config.yaml
decoder_norm: "layernorm"
decoder_bias: "none"
decoder_inner_norm: false
learning_rate: 0.00093
eps: 1e-08
epochs: 11.0
Rows from block 4 of the image encoder of a small image captioner, named by matrix and row number. Each number is 200 + 20 x the weight over its row's rms, rounded and kept within 0 to 999. All counts start at 0. After the name is the row's rms in percent of the matrix's.
After each channel's rows are labels from the 100 images, of 14976, where the channel reaches its highest value: "strongest on" is what is common among them. Only what is clearly more common there than usual is listed. The data: rendered dice on a table. In brackets: how many of the 100, against the usual share in percent.
# conv: 3x3 conv (encoder.blocks.4.conv.weight, 192x192x3x3, each kernel summed), inputs 0-95

conv.43,078,216,222,204,253,180,209,200,201,185,209,219,171,210,222,212,195,206,229,190,211,194,189,196,204,227,192,202,203,189,183,200,208,180,175,157,190,223,178,242,198,199,222,203,192,213,182,178,209,211,187,211,190,191,181,199,202,181,200,209,249,184,189,193,195,229,194,201,201,195,205,191,221,176,160,238,233,202,193,160,206,207,167,195,183,200,170,198,183,162,168,214,179,201,200,203,201
strongest on: two on top (83 vs 29.8); white die (39 vs 15.6)

conv.44,138,197,189,194,179,229,165,183,218,178,171,204,172,184,209,187,194,205,235,191,221,212,191,203,190,167,158,199,188,192,194,196,178,197,184,191,215,176,184,171,187,225,207,203,188,182,197,192,186,165,201,244,168,211,203,211,179,221,159,196,183,239,204,158,198,209,221,191,217,220,199,202,196,203,195,201,225,195,206,212,217,183,235,185,200,181,193,255,215,166,233,205,221,207,206,212,185
strongest on: blue die (64 vs 16.1); five on top (60 vs 29.7); purple die (49 vs 15.2)

conv.56,116,207,205,211,189,202,172,200,199,173,213,196,188,202,219,181,183,198,228,233,227,186,201,238,204,173,198,188,207,196,192,197,163,200,175,206,210,196,170,178,188,205,219,195,188,211,215,212,199,174,166,199,165,222,197,221,202,247,188,207,180,203,189,202,201,193,244,170,206,188,202,184,192,191,211,208,178,203,200,196,198,256,249,188,177,211,180,209,193,179,219,206,208,206,207,186,177
strongest on: red die (54 vs 15.8); brown die (41 vs 15.9)

conv.155,108,198,199,172,192,189,229,219,190,175,230,183,186,223,212,201,207,178,206,242,216,199,187,204,189,190,194,204,188,183,213,211,177,228,213,209,186,201,177,231,174,160,179,202,225,179,202,195,232,169,205,190,205,206,228,218,226,225,209,187,175,203,203,173,180,208,223,226,215,198,198,196,189,217,179,214,215,193,209,212,189,221,209,202,204,210,217,195,153,229,189,204,238,201,212,166,198
strongest on: brown die (98 vs 15.9); four on top (68 vs 30.2)

conv.26,098,205,203,210,178,173,202,198,195,191,185,166,235,189,213,241,193,217,160,182,186,190,202,191,203,163,190,189,220,194,175,226,211,230,178,196,185,237,222,231,163,205,196,202,190,184,242,195,222,207,188,207,210,213,243,193,184,163,215,201,202,221,201,197,200,195,192,191,175,211,205,192,199,188,173,185,163,194,185,196,197,204,188,184,203,199,201,196,212,159,218,186,185,226,206,228,232
strongest on: grey die (99 vs 15.8); four on top (66 vs 30.2)

conv.106,097,199,200,196,215,183,184,175,197,211,199,217,218,161,199,207,188,170,189,200,239,221,184,162,233,217,223,187,161,235,202,243,201,231,213,188,184,214,225,209,204,205,205,174,222,156,223,199,226,190,210,204,191,179,188,201,200,199,209,186,206,213,214,206,188,187,216,209,173,216,205,244,208,181,142,201,213,212,193,189,225,183,190,189,229,187,209,193,174,206,205,227,158,190,211,180,210
strongest on: six on top (67 vs 29.6); five on top (60 vs 29.7); dice: three (60 vs 33.6); red die (41 vs 15.8)

conv.68,083,176,204,176,210,183,195,173,193,165,211,207,152,188,194,192,173,175,172,216,186,184,206,211,191,198,181,192,206,191,193,152,197,178,189,212,213,197,169,170,213,201,198,195,200,185,172,166,180,182,193,181,187,166,199,226,211,218,222,187,206,206,195,201,141,209,201,221,199,201,207,164,189,224,167,236,186,208,183,216,197,195,227,161,192,174,232,221,224,208,230,183,179,225,203,193,164
strongest on: yellow die (38 vs 15.8)

conv.57,129,187,203,234,168,192,197,219,174,190,207,206,186,180,206,197,218,188,190,220,176,190,222,192,199,174,230,189,201,192,201,214,221,170,189,212,212,183,218,204,178,127,199,222,198,180,200,205,211,216,191,194,251,195,191,203,210,139,213,199,174,203,226,222,188,194,181,242,206,191,205,217,200,222,192,189,203,224,222,207,172,182,166,186,193,224,218,215,195,245,204,198,194,205,193,179,199
strongest on: green die (99 vs 15.7); five on top (67 vs 29.7)

conv.92,117,212,212,210,182,194,233,201,179,167,240,175,194,211,214,215,211,168,195,222,218,191,179,215,204,163,134,214,231,177,189,200,189,202,193,213,180,209,199,232,170,203,201,195,206,237,201,207,214,185,200,203,200,223,219,199,204,200,212,208,160,224,191,131,185,201,205,219,231,224,198,204,205,211,179,205,219,213,197,196,156,208,215,205,197,210,217,186,154,219,203,202,213,183,218,191,210
strongest on: grey die (78 vs 15.8); four on top (61 vs 30.2)

conv.142,145,222,185,219,188,207,188,211,188,200,190,230,184,211,222,185,182,167,190,187,243,236,182,156,238,204,205,207,183,215,214,217,191,249,210,183,186,228,189,220,191,198,202,181,228,205,218,191,220,177,203,200,206,176,178,192,219,200,219,179,199,192,198,193,166,210,219,203,152,188,187,228,214,189,174,232,228,195,177,193,222,179,228,200,220,179,216,192,173,213,192,219,202,200,184,164,207
strongest on: five on top (68 vs 29.7); white die (44 vs 15.6); yellow die (40 vs 15.8)

conv.90,141,200,194,184,194,191,192,175,201,177,175,182,192,206,179,196,192,211,199,200,143,166,199,158,199,182,205,183,208,193,163,177,184,198,182,208,231,159,203,178,238,204,223,191,182,194,204,161,160,208,182,190,184,159,165,229,190,195,194,223,199,185,188,221,193,179,150,182,181,201,193,212,181,185,179,191,179,203,207,195,198,175,200,170,194,193,200,237,199,200,193,222,184,213,148,213,178
strongest on: two on top (62 vs 29.8)

conv.20,088,171,182,208,200,210,187,208,171,186,219,224,156,223,209,175,211,204,225,215,178,262,201,183,209,224,206,208,185,192,220,194,157,233,201,202,199,183,229,217,195,196,186,204,218,209,193,186,184,184,179,214,194,202,194,212,200,192,221,226,194,186,201,206,197,206,182,213,242,208,171,215,203,167,244,218,178,197,183,202,195,212,208,242,195,220,198,170,192,193,180,224,210,185,219,239,161
strongest on: red die (65 vs 15.8)

conv.19,120,186,201,196,163,209,199,202,185,191,217,203,180,186,206,203,209,193,216,183,193,221,197,201,202,160,183,204,174,215,206,207,210,210,204,206,223,206,204,188,188,211,182,175,197,203,193,207,184,188,214,221,202,217,204,147,209,210,206,189,172,217,190,148,185,197,163,231,221,226,190,221,196,190,192,180,226,198,208,197,235,162,195,189,208,203,196,205,190,200,232,190,184,188,192,186,195
strongest on: blue die (100 vs 16.1)

conv.83,094,194,184,220,195,202,188,205,192,175,183,206,198,193,198,189,206,198,166,163,158,193,219,146,174,213,200,188,189,199,163,181,214,191,183,185,188,181,210,203,211,217,194,198,193,208,212,156,170,203,193,242,200,193,183,184,204,192,195,202,198,165,186,175,192,195,142,219,199,191,224,178,185,186,205,223,151,227,182,209,173,192,197,216,211,225,191,186,205,179,203,208,213,189,189,228,149
strongest on: orange die (92 vs 16)

conv.163,106,182,207,190,241,206,199,186,213,193,200,162,193,232,150,216,198,161,177,192,200,228,240,201,195,211,204,225,242,190,218,171,204,201,208,216,211,218,165,204,239,205,180,202,223,216,164,196,209,195,217,204,193,195,216,211,212,188,202,192,208,199,219,207,176,169,211,183,163,182,228,203,204,194,211,149,171,220,216,220,206,184,230,223,182,150,197,220,201,217,201,205,224,213,185,204,201
strongest on: three on top (99 vs 29.4); blue die (36 vs 16.1)

conv.63,134,205,188,206,179,201,217,194,196,198,212,186,186,199,197,204,214,188,227,181,192,189,195,203,190,184,212,207,204,191,199,208,214,199,198,188,260,205,195,201,159,165,211,191,197,202,207,202,193,204,214,216,228,222,225,109,194,190,181,188,173,203,207,161,189,192,194,219,179,203,195,209,206,209,186,182,203,208,195,199,245,196,202,191,194,211,194,225,200,231,213,200,196,190,198,192,204
strongest on: blue die (100 vs 16.1)

conv.167,137,182,218,179,181,200,255,212,190,166,229,171,196,225,198,165,203,153,233,249,195,208,188,181,185,187,239,190,197,199,203,200,176,201,187,213,200,184,193,199,203,168,208,189,212,209,203,197,201,175,209,170,184,227,189,228,232,235,202,187,196,192,199,201,204,214,208,212,218,204,212,203,197,237,198,206,186,194,189,228,206,230,226,188,185,214,193,167,176,230,200,200,214,198,201,200,193
strongest on: brown die (100 vs 15.9)

conv.117,095,182,207,181,227,160,208,200,207,188,207,212,194,147,222,213,187,163,181,203,233,180,173,204,223,188,224,189,168,179,152,217,217,171,189,218,199,213,179,200,200,203,240,213,202,175,209,197,218,179,216,219,190,222,209,209,193,185,179,166,213,209,199,200,185,194,221,221,182,182,199,219,217,215,143,215,212,188,209,201,214,177,183,179,205,206,192,212,190,193,204,198,153,188,193,147,210
strongest on: red die (41 vs 15.8)

conv.120,085,239,206,200,205,246,202,191,220,170,184,186,184,205,189,170,189,217,184,186,213,229,202,174,169,204,195,206,195,213,202,188,196,183,210,201,196,195,209,163,194,201,239,214,201,226,182,183,157,190,186,207,213,200,198,180,192,194,179,189,220,177,201,172,184,197,197,202,190,194,175,189,222,190,244,172,199,203,183,251,192,172,206,196,219,190,201,203,211,206,198,227,179,196,162,168,214
strongest on: one on top (67 vs 30.1); yellow die (38 vs 15.8)

conv.31,115,203,226,206,173,165,226,217,177,184,187,171,221,202,216,212,214,201,173,210,193,184,211,173,189,177,157,204,216,189,177,199,197,198,184,214,192,215,193,222,200,223,187,170,195,225,214,191,193,219,210,200,220,207,227,192,189,169,206,225,167,191,190,168,198,207,155,205,196,223,209,185,213,181,208,182,218,183,190,191,185,177,167,180,202,204,197,163,177,163,190,200,178,177,189,201,210
strongest on: grey die (87 vs 15.8); four on top (63 vs 30.2)

conv.67,114,182,235,198,171,207,139,197,203,165,216,191,172,192,183,193,187,194,260,231,187,215,211,188,208,171,187,188,216,209,194,225,197,199,203,210,227,197,186,152,222,188,183,171,223,225,192,190,185,160,180,195,177,177,160,216,202,227,180,225,179,198,195,179,199,211,186,200,218,201,193,201,205,166,214,201,165,187,193,207,176,172,219,202,188,197,201,232,157,193,192,189,222,207,212,194,183
strongest on: brown die (71 vs 15.9)

conv.151,117,201,205,212,160,194,202,195,186,190,204,174,198,193,174,199,208,186,225,207,206,180,196,219,185,162,195,176,216,183,182,198,182,196,186,188,205,206,190,208,146,129,174,205,188,208,220,231,207,196,180,193,226,215,210,170,190,193,205,207,159,189,195,188,178,183,195,207,190,186,182,206,190,202,193,200,167,213,204,205,187,212,186,190,180,190,196,161,172,221,204,205,202,179,219,182,214
strongest on: yellow die (96 vs 15.8)

conv.121,081,181,188,207,204,187,176,218,201,169,208,173,193,195,180,199,197,182,187,204,227,153,176,192,210,190,209,175,172,177,174,186,195,179,206,188,209,203,196,207,216,200,200,185,183,173,200,206,224,172,203,211,191,193,170,201,210,169,192,206,219,210,183,202,196,190,208,181,197,183,205,227,180,194,185,184,202,186,201,215,191,208,162,189,163,199,183,210,195,190,194,195,175,165,208,163,203
strongest on: five on top (100 vs 29.7); white die (45 vs 15.6)

conv.46,108,216,213,218,164,197,184,193,171,182,163,188,163,198,226,201,210,189,184,185,199,176,195,156,191,164,229,219,168,166,202,210,177,212,150,201,193,206,175,229,171,192,173,196,196,202,195,178,201,182,200,203,216,184,185,218,209,161,204,201,170,180,202,250,141,201,208,187,190,189,179,194,179,196,184,240,236,186,191,195,210,166,183,180,179,199,210,214,188,181,181,185,197,174,183,164,197
strongest on: green die (97 vs 15.7)

conv.141,085,215,201,210,187,204,239,207,193,205,167,190,207,190,176,186,222,187,184,142,188,194,224,148,186,175,211,175,211,200,173,210,186,167,201,195,193,206,206,215,216,219,206,205,192,218,247,199,174,209,213,218,236,203,169,190,207,138,151,209,200,191,212,178,185,214,168,194,160,185,186,208,213,226,179,210,173,224,187,229,189,233,188,211,221,211,200,161,194,188,203,206,173,187,193,211,219
strongest on: orange die (74 vs 16); pink die (36 vs 15.7)

conv.162,081,167,191,197,176,179,200,192,191,200,228,205,196,203,205,200,196,211,218,215,200,140,172,239,205,185,198,205,204,179,207,199,157,190,190,208,208,239,175,203,197,206,143,199,189,183,185,215,211,188,212,195,195,215,216,204,189,201,186,215,169,200,190,185,156,175,217,203,222,190,173,184,180,210,178,199,174,186,236,174,217,238,213,181,198,192,199,225,192,210,197,171,214,152,202,153,197
strongest on: four on top (85 vs 30.2); blue die (41 vs 16.1); white die (39 vs 15.6)

conv.99,087,164,183,200,179,219,170,187,171,192,188,173,164,186,212,178,195,195,201,226,210,157,216,234,195,173,172,201,183,199,182,186,188,182,176,201,209,198,189,192,180,201,172,160,202,164,189,217,231,194,190,192,174,216,211,195,180,210,191,201,158,218,189,188,149,171,235,204,248,220,177,200,168,204,205,151,194,196,237,200,195,192,179,166,172,200,198,228,192,203,216,177,178,187,206,196,178
strongest on: blue die (91 vs 16.1)

conv.180,111,224,209,203,175,183,234,190,167,160,193,186,179,194,198,173,193,182,155,186,158,192,207,161,168,167,213,187,191,186,181,169,183,185,177,189,223,166,202,193,206,177,213,211,187,214,178,160,160,209,212,184,227,201,173,198,210,154,188,193,192,187,198,198,177,211,119,227,196,197,201,211,198,197,174,189,200,183,181,165,193,162,164,164,198,198,198,179,197,206,182,173,181,196,206,210,202
strongest on: orange die (72 vs 16)

conv.122,128,189,210,204,168,210,195,205,184,174,272,192,188,222,178,174,202,182,241,282,213,199,199,205,211,173,184,208,208,211,190,217,225,201,205,212,220,195,183,193,234,205,175,182,194,216,185,217,203,177,200,197,209,204,185,203,229,231,233,220,185,196,182,143,198,210,202,231,208,207,220,213,202,186,205,190,168,212,199,233,181,203,206,200,191,212,189,164,164,217,190,211,214,208,200,214,203
strongest on: brown die (63 vs 15.9)

conv.64,110,208,183,182,191,176,181,185,197,177,180,199,198,182,192,190,188,202,182,198,146,214,198,181,164,195,191,187,198,222,175,166,188,188,170,187,237,170,207,167,207,213,198,210,202,207,177,177,146,189,161,204,185,180,204,214,194,205,199,207,198,197,185,208,212,175,155,199,205,211,194,226,173,182,200,189,175,202,207,193,172,192,186,182,175,210,167,223,212,175,184,193,172,206,187,237,170
strongest on: green die (53 vs 15.7)

conv.24,071,222,172,179,194,196,198,211,199,204,202,178,203,226,197,173,179,225,211,220,163,207,181,206,208,196,173,190,202,219,174,211,183,232,226,210,210,186,194,205,206,207,195,176,182,200,164,176,159,229,167,181,186,209,169,221,190,240,209,200,193,203,169,189,205,212,200,178,252,227,184,184,190,191,202,205,163,180,192,197,179,213,175,213,204,218,194,219,203,183,170,198,206,191,142,170,192
strongest on: one on top (94 vs 30.1); white die (79 vs 15.6)

conv.69,113,184,199,217,163,177,250,222,171,211,196,188,202,192,205,181,220,187,199,175,204,202,205,202,202,171,235,182,202,192,191,200,199,245,178,203,185,220,216,212,220,242,189,170,195,211,241,218,183,194,225,194,199,240,188,195,200,205,194,203,171,176,202,238,215,206,191,186,223,211,188,210,192,232,216,197,195,209,198,232,250,272,203,216,197,228,175,169,204,178,229,197,180,184,202,195,220
strongest on: red die (99 vs 15.8); six on top (60 vs 29.6)

conv.175,079,185,208,200,191,162,186,182,149,161,190,212,199,191,223,196,177,215,207,196,189,189,194,202,231,201,206,207,184,210,222,177,198,197,187,184,215,183,197,175,208,199,216,188,202,199,199,177,170,211,186,196,184,182,184,198,193,207,181,185,177,164,175,229,214,195,196,191,189,186,189,197,174,191,200,239,151,191,177,175,226,213,194,209,198,181,234,179,216,188,200,216,198,203,217,208,157
strongest on: three on top (64 vs 29.4)

conv.127,125,196,203,215,169,194,205,203,187,196,209,183,190,204,206,197,205,178,236,199,193,189,206,218,183,184,245,189,213,181,196,200,208,196,192,201,245,199,206,195,150,122,193,204,195,198,207,224,202,209,197,191,228,225,191,149,203,187,205,198,165,202,206,204,180,186,192,230,202,189,190,210,192,237,200,205,184,214,201,205,235,227,198,198,192,221,195,228,201,249,216,204,183,184,209,193,193
strongest on: yellow die (93 vs 15.8)

conv.128,129,186,211,204,152,196,240,198,166,193,225,173,192,226,187,199,192,168,183,216,179,198,200,172,201,156,183,199,203,174,213,216,183,195,170,204,225,207,198,204,219,210,186,184,197,214,205,189,187,213,206,190,240,188,175,201,209,160,204,216,178,168,198,113,171,189,151,222,196,198,203,199,192,209,208,205,157,205,203,208,144,202,187,217,207,222,200,161,179,217,179,199,205,171,188,172,224
strongest on: pink die (72 vs 15.7)

conv.51,105,235,221,170,202,217,212,193,174,207,194,178,175,230,209,180,193,186,170,213,215,173,202,187,161,200,205,229,164,203,184,189,173,206,194,210,210,184,195,205,202,204,232,233,195,190,166,197,192,176,187,191,186,199,210,214,193,205,195,185,225,174,194,206,142,209,210,169,183,206,200,191,214,186,202,187,194,186,190,200,202,176,195,196,188,185,201,228,194,196,154,214,183,186,177,202,212
strongest on: six on top (77 vs 29.6); red die (35 vs 15.8)

conv.159,095,198,241,195,196,181,189,223,167,199,184,223,154,215,208,204,202,193,225,181,190,248,196,214,211,195,211,205,162,213,253,214,164,220,179,192,208,180,228,189,196,195,230,209,224,201,218,189,203,219,196,205,203,161,189,201,202,204,167,194,169,203,205,217,200,201,188,180,192,196,199,196,202,201,219,230,173,175,177,164,219,218,214,192,200,213,217,201,201,177,220,211,181,192,253,187,187
strongest on: red die (58 vs 15.8)

conv.74,071,236,190,196,181,176,208,215,215,208,204,197,169,208,235,167,221,185,211,232,218,204,176,194,224,178,176,205,214,208,172,193,226,171,214,201,177,201,186,204,201,216,223,173,147,197,186,227,216,207,201,190,201,183,176,193,189,206,242,183,184,245,169,179,194,228,209,214,200,221,199,211,210,214,160,213,229,229,185,182,223,164,192,176,192,176,190,207,175,224,226,196,161,223,168,168,200
strongest on: four on top (74 vs 30.2); blue die (41 vs 16.1); red die (40 vs 15.8)

conv.54,095,194,210,178,171,196,176,207,199,174,201,182,147,193,169,218,202,175,206,181,223,185,204,183,197,150,220,189,192,190,239,194,178,175,154,177,190,197,201,205,223,173,187,209,209,169,187,191,217,177,216,224,229,176,190,183,202,196,165,212,209,172,208,191,193,185,207,169,187,182,204,196,170,165,215,218,197,192,217,182,202,174,195,155,201,178,211,181,187,190,185,195,199,187,209,189,204
strongest on: white die (54 vs 15.6)

conv.40,112,207,213,191,171,208,132,212,176,175,153,214,190,186,215,179,180,184,198,194,214,200,199,219,184,174,221,188,197,214,185,194,206,210,204,209,163,170,178,177,169,214,195,226,198,208,210,198,195,184,176,207,197,217,178,253,188,207,181,190,161,214,209,265,201,193,243,160,221,210,192,203,187,210,199,208,223,185,200,201,188,207,196,175,177,190,210,250,190,166,217,189,203,216,195,200,210
strongest on: five on top (77 vs 29.7); green die (76 vs 15.7); purple die (37 vs 15.2)

conv.135,103,216,212,209,184,219,246,183,162,198,205,168,204,231,205,170,205,170,199,199,219,167,170,214,185,185,223,204,195,181,198,216,216,204,193,190,225,221,157,206,196,218,169,192,195,234,187,224,195,190,227,192,228,238,201,173,183,191,169,192,174,207,195,189,157,202,217,216,185,199,184,204,221,217,169,165,232,182,200,170,237,210,197,192,181,214,178,191,181,212,200,166,180,187,209,170,261
strongest on: red die (43 vs 15.8)

conv.187,081,213,188,204,180,194,199,177,176,198,239,179,204,203,204,219,201,185,187,225,172,178,178,198,243,173,221,232,225,224,195,220,183,232,211,191,203,220,178,197,184,219,197,191,182,177,138,186,177,203,185,178,197,212,176,222,200,212,239,178,195,196,182,214,208,204,191,205,208,202,189,199,195,182,159,166,218,214,185,180,196,206,154,200,185,195,190,198,179,191,165,210,178,215,173,158,222
strongest on: three on top (100 vs 29.4)

conv.37,086,212,189,211,177,192,194,182,173,214,167,189,158,202,180,191,205,191,195,190,205,174,198,187,179,182,206,195,186,164,185,205,186,193,174,175,185,209,179,213,176,173,203,229,186,221,203,200,223,201,185,200,221,191,194,229,183,143,188,213,206,191,196,226,139,188,233,160,174,163,181,196,178,206,194,214,224,202,206,189,181,159,199,183,214,178,186,216,213,190,188,187,199,171,230,173,222
strongest on: one on top (80 vs 30.1); dice: three (61 vs 33.6); green die (59 vs 15.7)

conv.8,114,184,212,223,172,176,171,210,178,186,223,204,185,205,215,171,201,192,186,260,190,192,211,212,221,188,200,202,180,228,204,209,243,206,221,211,208,199,208,186,223,205,163,172,192,192,189,199,184,204,194,188,206,197,162,196,209,192,260,214,187,199,189,202,210,202,179,241,235,228,208,193,218,176,197,173,210,211,201,188,214,183,154,226,187,223,186,191,173,200,190,184,196,208,152,153,203
strongest on: white die (71 vs 15.6); yellow die (39 vs 15.8)

conv.49,061,211,193,196,208,192,192,190,209,225,181,210,196,197,177,198,192,218,210,200,205,192,196,195,207,246,184,191,201,233,187,223,161,202,203,195,190,210,156,193,176,196,171,187,216,179,195,206,199,200,205,177,183,239,186,214,205,215,165,190,169,197,207,181,196,196,248,229,204,206,181,196,213,218,213,171,142,200,237,186,205,186,195,213,230,203,182,211,200,185,188,177,198,166,181,198,238
strongest on: two on top (97 vs 29.8); yellow die (34 vs 15.8)

conv.130,088,200,192,170,177,175,151,201,226,178,194,194,199,200,205,191,186,183,197,220,159,174,196,191,184,176,186,184,221,207,159,187,212,202,181,200,200,207,195,183,216,192,180,196,175,203,153,185,163,194,180,190,184,196,203,214,192,225,216,210,159,228,191,194,188,168,188,171,207,201,222,180,192,147,168,211,162,213,190,198,185,187,176,161,220,186,243,197,177,181,182,230,178,211,155,191,203
strongest on: two on top (100 vs 29.8)

conv.153,084,197,192,180,187,218,186,192,202,190,191,199,187,199,186,168,197,221,192,197,240,175,189,157,202,142,210,203,185,243,180,208,197,203,214,179,209,197,168,212,209,212,176,189,184,187,216,200,199,172,199,200,185,203,199,203,199,213,170,177,188,205,182,202,175,176,234,181,133,186,160,212,187,179,167,183,217,203,207,218,205,170,205,165,186,185,173,199,174,190,203,214,180,253,167,190,194
strongest on: two on top (67 vs 29.8); red die (42 vs 15.8)

conv.111,078,184,192,209,188,134,209,190,198,190,183,208,158,193,203,176,209,181,193,208,216,151,203,215,208,174,190,186,224,215,150,189,201,201,156,186,207,186,160,203,210,207,214,190,191,205,196,218,195,198,186,200,202,194,196,207,181,204,154,177,181,204,198,192,167,187,212,180,167,205,190,190,216,221,175,190,189,213,201,222,202,213,202,168,170,194,172,191,195,187,229,187,180,221,203,203,141
strongest on: one on top (80 vs 30.1); purple die (35 vs 15.2); blue die (35 vs 16.1)

conv.36,086,202,176,225,210,185,209,179,210,196,199,223,174,173,233,197,199,172,211,201,212,173,162,177,202,170,207,192,209,170,200,225,198,214,144,192,157,222,156,213,190,183,232,197,188,201,215,181,203,198,190,206,198,194,200,210,211,220,192,180,220,216,187,187,178,202,226,203,182,144,182,167,198,207,170,241,263,214,187,175,212,174,189,174,192,211,160,189,196,211,224,185,214,190,181,184,192
strongest on: six on top (85 vs 29.6); red die (35 vs 15.8)

conv.94,124,195,230,198,162,204,169,219,195,177,182,209,174,208,220,164,181,183,253,265,228,190,177,204,185,167,215,208,187,209,204,184,196,207,207,211,196,181,194,178,185,203,205,192,201,183,199,198,192,158,192,182,168,230,151,256,216,253,202,198,182,230,190,216,207,203,234,208,253,224,196,217,202,234,197,212,215,179,205,202,224,219,230,190,191,199,200,233,189,207,216,191,220,205,215,200,184
strongest on: brown die (76 vs 15.9)

conv.109,104,199,194,186,199,177,196,203,190,178,199,182,176,224,202,220,209,233,220,199,164,218,201,201,193,215,193,209,167,220,237,183,186,218,240,207,218,174,186,201,187,216,206,208,202,209,226,192,187,232,166,202,226,199,212,192,175,244,239,209,219,194,183,229,230,220,176,181,209,170,193,193,202,168,228,194,214,184,201,254,201,215,158,230,195,177,181,235,172,180,221,225,230,208,208,169,178
strongest on: three on top (98 vs 29.4)

conv.86,078,196,201,191,209,194,169,184,198,195,189,197,189,195,189,221,184,161,214,192,205,211,184,175,202,195,195,195,192,198,259,220,213,235,183,193,193,207,196,196,213,212,195,171,254,148,189,203,214,176,189,200,190,165,199,181,195,203,223,204,179,207,208,209,189,184,216,186,227,231,238,224,163,179,159,228,241,190,192,194,209,180,175,175,198,192,219,180,191,207,208,208,189,199,229,216,203
strongest on: blue die (41 vs 16.1); white die (37 vs 15.6)

conv.149,092,181,192,221,187,196,187,193,169,205,200,189,187,210,218,192,228,213,193,223,187,213,187,189,191,212,176,195,156,192,211,196,184,189,197,190,163,174,224,213,181,234,174,176,180,195,192,207,190,207,186,208,157,185,146,202,197,227,222,215,187,200,170,170,174,182,184,236,209,223,168,202,168,194,186,199,184,187,206,177,196,192,161,213,189,187,176,212,177,186,195,189,209,158,190,167,167
strongest on: white die (63 vs 15.6); yellow die (48 vs 15.8)

conv.38,088,204,184,184,232,198,194,211,202,163,198,258,172,184,252,150,142,179,206,212,196,241,192,179,213,217,190,201,189,225,151,190,184,200,215,204,199,173,194,177,190,202,235,202,228,177,223,138,158,196,171,210,206,192,185,196,221,200,182,175,199,185,214,195,205,214,194,218,210,214,179,217,215,197,206,262,188,184,163,201,218,209,219,218,198,205,214,188,203,184,200,220,188,202,214,205,176
strongest on: two on top (63 vs 29.8); red die (39 vs 15.8)

conv.123,101,213,210,201,170,201,187,181,174,187,201,178,191,182,176,203,196,210,195,182,208,173,177,219,196,165,231,173,182,177,194,215,178,193,187,204,233,205,184,186,245,219,165,196,193,198,204,214,199,194,200,199,194,208,192,185,178,199,193,203,178,163,219,219,165,184,202,194,194,181,198,182,181,181,223,201,165,197,223,212,211,225,203,218,184,207,195,184,182,182,177,203,211,187,234,171,211
strongest on: four on top (89 vs 30.2); white die (71 vs 15.6)

conv.171,093,195,214,202,182,184,225,174,146,200,149,221,189,170,179,205,215,181,181,141,209,182,238,198,201,188,193,196,185,198,203,198,185,180,186,212,196,215,169,205,197,209,172,193,206,221,235,215,200,201,205,190,195,199,180,191,180,164,155,189,164,217,209,199,170,211,200,209,206,197,177,211,214,249,185,205,156,193,217,221,205,220,167,195,189,194,175,181,167,188,199,170,171,159,204,172,216
strongest on: pink die (57 vs 15.7); orange die (53 vs 16)

conv.21,069,196,191,179,179,215,199,198,175,176,171,137,193,215,167,201,205,173,212,191,174,189,169,208,180,173,186,232,196,182,189,168,159,203,227,189,208,170,177,195,179,190,192,181,218,215,195,186,191,202,198,207,205,227,201,185,199,199,183,220,196,195,182,197,172,213,185,162,192,176,179,197,154,194,186,208,228,206,197,185,203,249,189,214,193,156,204,175,171,174,210,202,242,175,218,179,190
strongest on: three on top (65 vs 29.4); yellow die (48 vs 15.8)

conv.0,077,210,228,193,248,185,207,211,223,191,214,182,168,215,191,157,183,179,212,212,188,236,202,183,226,210,216,203,206,180,208,181,207,201,226,148,200,214,199,235,169,199,194,223,167,186,171,187,193,210,185,193,187,221,181,195,208,205,195,200,215,190,184,194,216,201,185,189,207,230,172,215,193,188,163,180,229,201,203,134,230,201,187,177,201,193,214,213,180,179,195,204,168,187,173,212,184
strongest on: yellow die (39 vs 15.8)

conv.50,098,189,201,186,179,185,207,210,181,156,252,180,189,202,186,196,211,161,196,216,196,165,189,206,211,161,191,185,222,182,166,206,202,158,162,181,228,213,156,215,189,187,187,208,201,218,194,204,206,149,211,223,202,220,221,190,222,192,186,202,165,194,186,160,190,174,207,201,182,183,178,204,191,194,153,193,171,226,187,216,179,210,208,189,180,220,186,182,161,187,202,188,205,194,201,190,206
strongest on: brown die (99 vs 15.9)

conv.7,079,198,168,234,170,207,205,178,192,204,212,217,195,196,200,206,176,222,181,191,199,161,195,209,211,198,219,198,190,166,208,214,181,187,176,199,204,209,172,195,219,226,177,199,207,189,189,197,200,217,196,226,209,205,209,185,217,203,216,202,165,158,182,180,174,194,193,224,219,176,187,177,192,223,249,179,158,215,230,220,194,226,185,213,216,235,197,195,181,199,142,213,199,171,141,183,178
strongest on: four on top (80 vs 30.2)